{"encoder_arch": "crnn", "model": "audio captioner", "dataset": "notes from a synthesiser with random patches", "train_examples": 78125, "n_mels": 80, "hop_length": 160, "input": "log_mel", "spec_augment": false, "win_length": 512, "tokenizer": "char", "vocab_size": 30, "encoder_norm": "groupnorm", "encoder_activation": "mish", "encoder_weight_standardization": true, "encoder_depths": [1, 2, 1], "encoder_kernel_size": 5, "encoder_stem": "single", "encoder_widths": [192, 240, 288], "encoder_rnn_width": 256, "encoder_rnn": "lstm", "encoder_bidirectional": false, "encoder_rnn_residual": false, "encoder_rnn_layers": 4, "fusion": "cross_attention", "decoder_width": 128, "decoder_layers": 6, "decoder_norm": "layernorm", "decoder_norm_position": "pre", "decoder_activation": "gelu", "decoder_mlp_ratio": 2, "decoder_head_dim": 64, "decoder_fused_qkv": true, "decoder_bias": "none", "decoder_qk_norm": false, "decoder_parallel_block": false, "decoder_dropout": 0.1, "decoder_inner_norm": false, "decoder_drop_path": 0.1, "decoder_positions": "learned", "decoder_cross_attention_every": 1, "decoder_tie_embeddings": true, "residual_init": "none", "optimizer": "soap", "beta2": 0.99, "lr": 0.0046, "beta1": 0.95, "shampoo_beta": 0.95, "eps": 1e-08, "precondition_frequency": 25, "max_precond_dim": 1536, "one_sided": false, "adamw_lr_other_params": 0.00098, "grad_clip": 3.0, "steps": 5800, "batch_size": 64, "epochs": 4.8, "lr_schedule": "wsd", "decay_fraction": 0.2, "final_lr_fraction": 0.05, "warmup_steps": 1160, "weight_decay": 0.2, "adamw_weight_decay_other_params": 0}
Rows from block 2 of the audio encoder of a small audio captioner, named by matrix and row number. Each number is 500 + 50 x the weight over its row's rms, rounded and kept within 0 to 999. All counts start at 0. Numbers have three digits each. After the name is the row's rms in percent of the matrix's.
After each channel's rows are labels from the 100 clips, of 14976, where the channel reaches its highest value: "loudest" is the band of the loudest frequency at the time of the peak. Only what is clearly more common there than usual is listed. The data: notes from a synthesiser with random patches.
# conv: width-5 conv (encoder.blocks.2.conv.weight, 240x240x5, standardized in use, each kernel summed), inputs 0-119

conv.187 093:453540521545504482507478561557537526483528443537479531451516414454568439410527497427428532555551460501434542541486505512453517512428424529517556562474500554558512513529452469544444447541562465534493472520482466507469479390477454479463558517433545374572469514520530484545476429516498545380519484538498497406453449497488506518453502530413428564535451529497447473
loudest: 1000 to 2000 Hz; 2000 to 4000 Hz

conv.229 097:412399473549462547493496494520552403495492550500518539473495492454528407490532468450543539542531468476467458559469451492475474393586502506517467549520569491563523543545475437507523542463497459498485485542468544510542505532490557488440522554527501605548426557457636476395453443546461527466522497494505659480486468444526527437482390506384482461532419521493523515
loudest: 500 to 1000 Hz

conv.79 097:472519449540497512560437415475400503561492467475503501541535514544494566450446471517477521448486540609534404510495438617581550465436478452526495509539507489529557510559489452504453421449503487429458614549476525482408574447584440495504450570469510525397576508498533544502524547509485546512457480476478508486575462611502535516478542532540541518389556493425456542
loudest: 2000 to 4000 Hz

conv.65 083:474508501500495414515545562463488519529530521533566541545392440467518604500489476438456484514462463476492478534491428511516545453488550520482524494543521547488434462473534477489495466553536441393568494541486451497524487446357473518490411603539440501468585480474418512490445581513465434421479430554469479454497464573539466562462535492596493521534487475545432547
loudest: 2000 to 4000 Hz

conv.89 093:469398525528551541542443486445487519479507505535445480496448569456457468441512506535547512486492435529481418495433547530381499525526482464405516520531354545490551628534561497469564435383488485424520512457416431494488465495453488419581446442569532442540494452505486506499479510516468449543520540492546498468468527505486491585449499480505531560502495526494567451
loudest: 500 to 1000 Hz

conv.55 115:532562608459568483507404504552521554478555513486430469495434461432494498488496453436511542513516457579475584504454477511495477612444459450543470576517480485480482446576430448543533503576500492470497486579428458527460515420457665502405484493467501500435531452494347486471516411501537513528532523506546394548461540399508536543588520511422568569568514429524482455
loudest: 2000 to 4000 Hz

conv.154 104:468513598456575422607489495506405506519409426601392489423467473517379553546471551488535513446491510562507526527514408574476468526447470452482486456549530497501473473503558460479543506557545477548495493504559505528479483470497491562397512445575532546436504522418517550384442403525432493554471482540532476447478459516574437507537503453545483450548340538578574545
loudest: 2000 to 4000 Hz

conv.56 089:471603508485439471485489467587431484528485508490464502563468461525517466436472515477453473386507449456519466566481426539506431553502537441545476474492501529530430544552537467454492501442573491437447435515513548492411530432536472571517457579498502497454460512546537482527471468547564490526461513489524468554467501488577552526359487443533519488465576506493570537
loudest: 250 to 500 Hz

conv.127 091:413550469444445543558495476557482456498482510479454401513572475468444436486439571584460481445466487514413469472461523603491472529481523484514452471516454525537550466579615596477477458547434481562577548523475504480407498448462577452395500518579563441542492407587437520478619442478456534469566559506440518459554462488450480593576512512494604475510533500486430454
loudest: 4000 to 8000 Hz; 2000 to 4000 Hz

conv.119 091:523487458393551541453469523521514400525440534601601453478439486456513491469402523526473480538504539496478493507487503434515500543545683473555453497496528410492494497549521516469502479439478414496406514435477561456440561429537481479438518446430459409515489491525470500463511446498446445447476524562483396487496515506523515574455387445459611487475544439579475479
loudest: 4000 to 8000 Hz

conv.166 136:515433514443494417392536452477615525482459455434560519459483504519469456545481533548508482503591479463493465482526538540466582546454504516467445468536483488516451516549532544508436541484480413493577530507397502527542491468439612499608452555479540610526557454500425481529476589459565456508523379562447419560488525452424529479422452584521511534449646440497470542
loudest: 500 to 1000 Hz

conv.95 095:534441430449524596560476499542496600482511557493519449521532498456500373429551513501504515541407534464513521508474482539642521463584496528509447465520584493485460431564587479422431480503497496482529578503462478431499517509499609563538458450526532379484535438432553591420439527476433451529547516462507502550452503530496454520427478475418568544523501486523394571
loudest: 4000 to 8000 Hz

conv.63 092:535472522455486501483544435534577499502544520562528403508510508461530484508531569366564514497403486496456489413574523470584486543559545508427422500503493557548482594411457521517455451429424513466525491542553461528519488495479526581409454435467509603485449493427592457487522508505509456624498561527488581559441499520477482542497545493388538546497531574516434481
loudest: 500 to 1000 Hz

conv.15 096:532513558527532508427397465443529482521499472519466478479496545519394521515548484492549539504485501536443542429496517521571500437575610464498543514451477539548438491551462601466509491500502420452521563479412585448542531480541496565491575474459392513556427482513543475597478544548450480495496475565520433534581478516483525527512457603595449494461445414536539456
loudest: 4000 to 8000 Hz

conv.158 092:457524403515482608442460496499516469480406480480439505497487503515492447431469489472466480453624585541566501444504489447488477506611538526434477428523531512493476465499583445488473481600494397494510549538535555411514488410508447468443531470533499500440533538474376501543525485505494462415473570442531491489533481541541506517445613545470480596505524466586569464
loudest: 4000 to 8000 Hz

conv.61 096:505534573559590504473413548487507423528539459543519500501513517403496521446603480468456509462511502431558503525413520436507461455568393388435504536530561545486460571443570506450414513547453426565460616416478445512421534513571595491581440449526516527473521509456477554511506538400516459523507539504454532431502473514441478484475578529480520474522429447550524563
loudest: 2000 to 4000 Hz

conv.182 113:533474458509576504514518582466458497512521541515519533484583552447452417485562503467546487486434474462551424451518565498509488535507557516568524513524487576419546452511517549604555526446550448438512593491508529539554576494410559424497477635549485514426597478558493537510501596528540443549568547597446592419499529489548450539422453470474457446543424444489703475
loudest: 500 to 1000 Hz

conv.69 112:507442495473500403554536511499430509557462448618551530533515409469503534595479448548507435560527515512526438485574503375514412445502505533510470531577486471482491477486458519512487500540487493458506494496583516554391458454480443428492475533466480577474500485541467504419510573512527507456411526479436519430488447473547525535615451565487567454502495596579494604
loudest: 2000 to 4000 Hz; 1000 to 2000 Hz

conv.68 115:502480526457469477517514493477411515496372457534549455475564557465381495475456526588528525546504571639534410570543392452563560532504519500491600516546448405494495503502498499469490482539475474603495540502510542552556525495441351516566486575467528468400519462538594513492536464522435511458532494479571556571469495506531516535533434521520538529543487514444542544
loudest: 1000 to 2000 Hz

conv.237 089:525453470433465620613463603587592449603434563515471527422567477551525466522460530562545513479523546537534486603525536499531541484518494525490475540455562590577481449549513436588539476527513466434494442456439564551507490550523468420466502505380479441515488495452521499536505487453507458446465501450472463519471516504510538472455525502509534573535459557564622468
loudest: 1000 to 2000 Hz

conv.47 080:509444512555601479524464545480500536518533492531505537402497492563527542653401487550516460480459579571427434448612448470489578574448499485562530470525543461444411596538505545394514479589415498623503535551472493572495507423522607467521518522448558518521492463450486577514557476512421544504456528410510476575464551594515504466541574549523491518509577520537444497
loudest: 4000 to 8000 Hz

conv.1 096:452544579563507450502501462549492462462494505478546464527480455436412578492570469513489439500560479512529490497511516445491570491588504420572398547512453567492534453458528502526505391523441453553519520460510430546429502460494421506506527520449508478449435478468490490487471481478544468535526442496513536559564527605505562401427438495558512441531506497515572495
loudest: 4000 to 8000 Hz

conv.168 112:489472534570575511571545521627428535487560430456517468505575516565530545603471484473532474461635494494498477533514552499490555513481522448559404477432518455488555507547481583529516470516514491451480477503375503533575492454519471484396546477436579513442548440565512583541506505549561514513467552501496512552531476623536480486476483512524486546475529512536511501
loudest: 250 to 500 Hz

conv.160 104:481553441571385464540610553507512525533530417558498507557436498535487405556429469526530515490476518421525387509553538556487433473536496494543460531486504591531508544502603449573497445583561497531513515509501446501584482494440488513497418546529454465426543451494538585492511556496418489503449467516409437512510461578513485471536666509498473487502381423494542530
loudest: 500 to 1000 Hz

conv.190 094:566483545546553493530531522453531586553401434515469458452497489563503539539448403459432562481558570493476514641536501505571508560572494553496465431402502506552484471478479437547575454428422437542537593411551510536505517407463626554523578669494467476507376584559425450509521508459508512479557474408454528503433593449607567513525530490475583473407506558529519521
loudest: 4000 to 8000 Hz

conv.156 129:483612508541435470456517512658397527506464501398471414509495524495485569583505426494544518482558525565472532452554507488418499566460509563569551410441470505515516459470512570514543542497547473482518512534569514543524520509472404496477576541493547481479454465473583446597516476522433490429488486492505504515392484530503555399538434457557456414571536529477420532
loudest: 250 to 500 Hz; 500 to 1000 Hz

conv.45 116:461472443617522440500443480612481511515455525425474482488506464553519487482484533495550473512501434575532612540433593484511421433434419436529584596519491462539446526410478541529570447459503459492502453504504530513456494571479418485400545442494434417622511527487487509455472512530477507479497572483446442451488465382464429507497472416529423477536457497466485489
loudest: 500 to 1000 Hz

conv.125 098:462568511466500453482516397539579395570469482462452482516450606512516569561423427495533537458549496534498521450549585572529580569450539410525417511507427547502536417495476462500498536562508472410535537551525562485528632478448546510605523461531591503480499465519506493569513590523502492498539458502553497490507557449487546497564452574514546521576410478483430530
loudest: 500 to 1000 Hz

conv.210 086:549473415409456434491434485479525474494516453501391386461463525494426469574532448512506441581434500437520602461475451425494564456497456502457488558473494468475467506455352412548474491512569516393425554325474566427475534569438537490530554474421418502490468479554497564565447436408433587546533505457512500478476548496521495507444501476464531491570525397506513473
loudest: 500 to 1000 Hz

conv.14 102:433509544540498475463495359475553481541426415560506492470479463460470528484460518521542485556553579429491517493523452469572470493463446472453440575443465479546467501501484441486445469505464421440515484441483521457467529503402454566464508527471468521437484541518423501471450587508513388492418496488509524541474571586492621492530525559601403509557529569626552548
loudest: 250 to 500 Hz

conv.141 104:524590509400471485558433518532507544484436524499482532439417361439534465498422473512459546434548566513494665474580558503507586542519486461432564481600567492543582521469425516463506562540554514472577517535583467506559575466476422475538535473461498578436466526545566524455512649549568432547586400555462498541488542526497481522522451526573552479590491480482549620
loudest: 500 to 1000 Hz; 1000 to 2000 Hz

conv.5 110:491492515481451500555499506560392556662548481527463501540611476489461477464451466551507583495531469541499445464496539557580538467543492463471523522518480464432423523490488463448589426550531471515455462438422531516531480596482462493585339439531542481422549509612471581497456530389510489572516442505473613534538519448504518553536551499546554466496427435481525565
loudest: 4000 to 8000 Hz

conv.70 108:433550476522519467467479449641465432371476510436539501440446507402501416465424459461510477482628553427402486472459440520423548491526545471529426487438497492450533522462440474528406492486533514439442490472514525421541533521525422500377549451476500377487441563473477485512452442473444478510546450484487459542472482510457453411534411512425476557533413522482527512
loudest: 500 to 1000 Hz

conv.130 096:494635588459486520559474496422650578521453536491574501476437442492440504484532499484568497531450450492534428575493469499434553442368438561603439487522510571539516525441531577438475505568536393444419546494527591512511492428549535504533427503439490581449484492508386444502490434532478464486499469555452587469462484517550533443490441417547538471534537481566483546
loudest: 500 to 1000 Hz; 1000 to 2000 Hz

conv.114 095:478492436481552404579407424476544395530491476520491459489510527417590474536488462490476447488463557439463507549512487491453402443553608541492536497462490428480439622532419473481490541484540478455531475416555504558495497591480533513536544465502455517473491537541555484447438528438536412458514459493494463464444426540484490445567483465567569586501484483484573478
loudest: 4000 to 8000 Hz

conv.180 099:405470498479589459427517526531471515408555407547535533519533478530405473516531496519475461505503507444534543553408514525447467424473481538568506443460525533431374570539507624530560474431576487445514463427505528457445544483544473443510538543520438543511511549549570468557537520509460537496513463507499552547457442619491529466441595461284488516501467515455601515
loudest: 250 to 500 Hz

conv.93 100:520458486475518504488512470504512500524515483481515475592563512516475503477524426440538492500447498516498387516439478457593574490598492477468485544502465575540470596483584522448361512465492476422476573412579471545454491539445515507471395496443442520384564510509475518540519509528597515534530494438491564525548566600475545445509578515470535574472389472413491567
loudest: 2000 to 4000 Hz; 1000 to 2000 Hz

conv.162 089:544567439465412521481485426548475526413441477520368466453510458459498336504499516559551521465585530533508540501466503531437532414454474502634517511532443449499555431501444435405504598423487510516426470500510519540553433559421534539492452490488415580499489561464410457440542529494472455537473531510445536452481474482583490560548592534568526555483548458519432543
loudest: 500 to 1000 Hz

conv.191 099:452566619467524491561515499524508511516597600481561570484484568518570523529563666542568495502536492487509475522544572568514490479484485528421483525554461464548490594560507518495557475467514465529430571534507517568516472438495548469461446439417503452511496472497480511458475577466554591453502453450535548497512523468475466542445481572450527511529482476520454519
loudest: 4000 to 8000 Hz; 2000 to 4000 Hz

conv.213 101:460478523478553473578476549530550477514600483607604493407462530503448586504517469411422480582433508469494451497457513542470524418442531510446436476443424545609453484516580566542520567489542534446468570474547574494497465420525557471517564445484490489461536572463527568452513524527522496443598509426378537408558464438526520580548583440477501548459515463421560458
loudest: 4000 to 8000 Hz

conv.143 086:449529407558445479500447520484550498507416542454384514499506472570517439499556523537375461480535509443529533527527485580531500485529455606472499440458424434511475470554474526605457558520488452517482472526496448468495482455566410568382505502423486505515489456519497482624500431548560501552559521514476432488487511539445463473520552467437483426469466537468422455
loudest: 250 to 500 Hz

conv.20 098:545561455474542491639478404439461555437436425487452428577538520557525493537502431493497415467481513553469443451555477572463424501525463437529382479450515536475508488485431535459467562531452549436548517523505544531485527546611460546483470580554481506533485595483488461607553410525421500495512571467508514472512452486424507532500572473503522469465403610544506602
loudest: 500 to 1000 Hz

conv.234 097:471453559544405486489452480392581481592419506477551520497427479510453510570496497482426396504446498489559482470449424444485634496402421550549472467556417505433484436550492438551546478461504525561558470412421471490539541371595437457558508532575501551449492525472527479515494448493449462470452501530497462434464511407556511494423431531420469425630545444528552466
loudest: 1000 to 2000 Hz

conv.26 134:467457441466508533492533535519399443523509520472442511520568530545439484531576530494480461486422503489558443506528478489542507555484479521562484395407510510577468464392492551553520568514492543538542547543556565551517508521447428537546473604511511473511539477490427462503473498458513447511478506494500553471500504456581541522397538423630515492437482494419457464
loudest: 250 to 500 Hz

conv.33 091:442488495582481535560517462457508502527562528497519505504526500586500470466512527525510519473427507462506460534482494515579490528558434568490483609521448486515524513528422568479509461534488588489462542477601548522511573490513551478501494387545475512474465497524539511422590480589445652527477467451404535536538395386527477410471511541474559457536399535471417391
loudest: 4000 to 8000 Hz

conv.220 111:463524492561485557485527468626468496504532480566420460416431573547483553456437538489562561483571432553464526504500512509441444485488535404484458522519524478559504416440519504476481533515516483486514533545574527452402498478539486558395586534503409455544475563535540535494465443531506564404555599487420523561623427555478566543525514473511466515561423471520461553
loudest: 4000 to 8000 Hz; 2000 to 4000 Hz

conv.54 103:514468540455438415526528426533456536477471557472544514480517485478639546534497496561557566644395586561464497361443544534495582586474448528443420512465490511508525458421394498416401517517525540524500607555481504523542482470446509425573605504542529534459483503508421496581546485506529545520472517492505476484483568550479446544528542442587429518471526483547512551
loudest: 250 to 500 Hz

conv.88 102:503523508538495566572554473475422521463377416409555493534540489533553413540446467454468506555510466457488439438467563478544426481403455522531458526561466500531511559560529437460419472524443430502419503414417476463516472428499415528556405483500428525496470428512478414583515413478473467506511451454397418517537442543424496606533490492500434457469455457521438515
loudest: 500 to 1000 Hz

conv.99 097:492527435536568427557469572445555500473440587595498527472510467518512507442544431516480476431453507595497440414399511487489434459509470509429544558477512441531417637466429490480467536547504519510544407545488492441520476510514438522485458511452546446558456453489539486482543385494500494489558498469541467467516506540517496440587539505511460565535435468462494494
loudest: 4000 to 8000 Hz

conv.152 097:497502543502506486515494447575471419499568399497444495602482530420492539636526430453561541531613486522607569566500517397490434487448534494517482459496513514522565533562570488556579509573525497525524492549469614372504503563524517560419539470422470575479450503517532500611445535474451509520536467517529543470501492473390589491422511449436450519567450557547472446
loudest: 4000 to 8000 Hz

conv.6 103:494442487464504450545439433478627480486562504522425531540520512543530420517489456523494470440525495346460549447405593471428461550573601478442472540515508523419467471463475538326573543537435403494486416458485491460521527496435458569507514417489551452624521398550484479501438454563444576467495513425477538455559446486476613490476583450408536568514505493446391431
loudest: 4000 to 8000 Hz

conv.42 108:485444315571540523510426542503546532431483478506435410485481509477570518440447545476427455455554525556459482408501436537518439499461501542509440583562452606508450571499527548477524416453517481536483473486503445489479500481501544493565530499493491519398416518489538528388499465464477529444424554432437453441416515427518504539563426503386500453477463528434518401
loudest: 2000 to 4000 Hz

conv.175 092:530537563505421448481470477445447440533521466496472574527515514464466452523565433491458529589413549519591412517460488633480415526562479440509438456474456518487510501480535537497534486530515459470509526507513529512536455458418529492469465491471508483412525448513478530517430438552502502512440575578483489546410527439467608510551524478591532529495553482533536519
loudest: 4000 to 8000 Hz

conv.118 102:444569536563486515522453467628465574461453481437472521517526567504510417464533474560478451487451471529521526470467501475454499528400478526444520461456529521457494559512369506519492510460605441492524504486514464460478488543450481515518466550485475487449515432482487445490490431419501486409544517494459517553444594604444462434535509501520495439446523516531413486
loudest: 250 to 500 Hz

conv.132 115:559572531480508514624511603509531487490451487618461426476482514489565555502463564569549548487481520548462459607496373507549590510581529474525621506588504466511530511410525511535486491485557454429470458435564477470472428499497511467372469561506488505421502453594551552459523490533464511405427531464450465567505492441493387561521506555491449468508460495484500494
loudest: 2000 to 4000 Hz

conv.228 090:492492474444484523527582443389449544454500475495504535548439462531480487603357487612529507539507510606393509531450516473487431492552459527495441509482505460503471497489501547480436516508478597495556438555491517586492537580500581487599506510511487553629457478478613458607564474467507512512626533491510516417503590472514492491430438473506489605479566493590528507
loudest: 500 to 1000 Hz

conv.120 097:425471447398388414519496519468555477438608402426585573458570541489473446484593503492505475525414495438422487519394489548476501479522572571522558481478518522562583540476533498601485504583523527445501499477549487535537498477485431506454530494521560360505627495553475595519482633467540449496496479465559521480462495506499388490516460455495541554490556444527496545
loudest: 4000 to 8000 Hz

conv.167 107:465530485480477495501569550419535537489536504534472470495487517518462469484495528567527484577426444459470564538582490479520604570524529605498541552545492470405552634485569506523466523626465518583378445499453563587448555511463591409490469538491569476477463535429541568413582500527407520514441505494487550524503428500513479439485447601509517461487433444505457486
loudest: 250 to 500 Hz

conv.24 107:562539421503434526535616345433479550452556584457495454397431529539507494460570409524458423444443552495443543460523397489433490479485436550487332531481550534500551403413481439579524462525415483482511498505477445447511542451423570533522459542531542510526563529509571525555508493450588420431481535556517592396490450530502508510473517509457554475515540526446581443
loudest: 250 to 500 Hz

conv.201 092:408457513410555493597520539456562462543482509505542545426533485545521539467588513431558436454491506510465512540541507498508521383446529499502517554564466505536512512540428451434527578462501410464455504540477514573469480485515525453529477439548535545525509491434411449540459540561559533534496400545456457524492425409516506527445505497505463466482506496524495532
loudest: 1000 to 2000 Hz; 2000 to 4000 Hz

conv.212 097:537488520436470488509460498592580483470519464524594532481478447600545575540475494502409413525493506504652525432592543580481558430513445486487448434451543515486541499473572545419518496421512563461463550606505535411588482452582460457543556556455367605595399609502576575557507474529544523414529447476537496486521494561478568578527485483518477585586450487490510574
loudest: 4000 to 8000 Hz

conv.90 099:504451576547504476537440503471418549469515522452495548420483572457446485446469620470526543475397548479532403527482592602594502467527471416438411591544510489494506584424449519532465492479498502451569506540484433436443457430523470449613484539433483430586568421446504450485572609401474413477531553480498548450521428548500538503503543540503519503515494529506519456
loudest: 2000 to 4000 Hz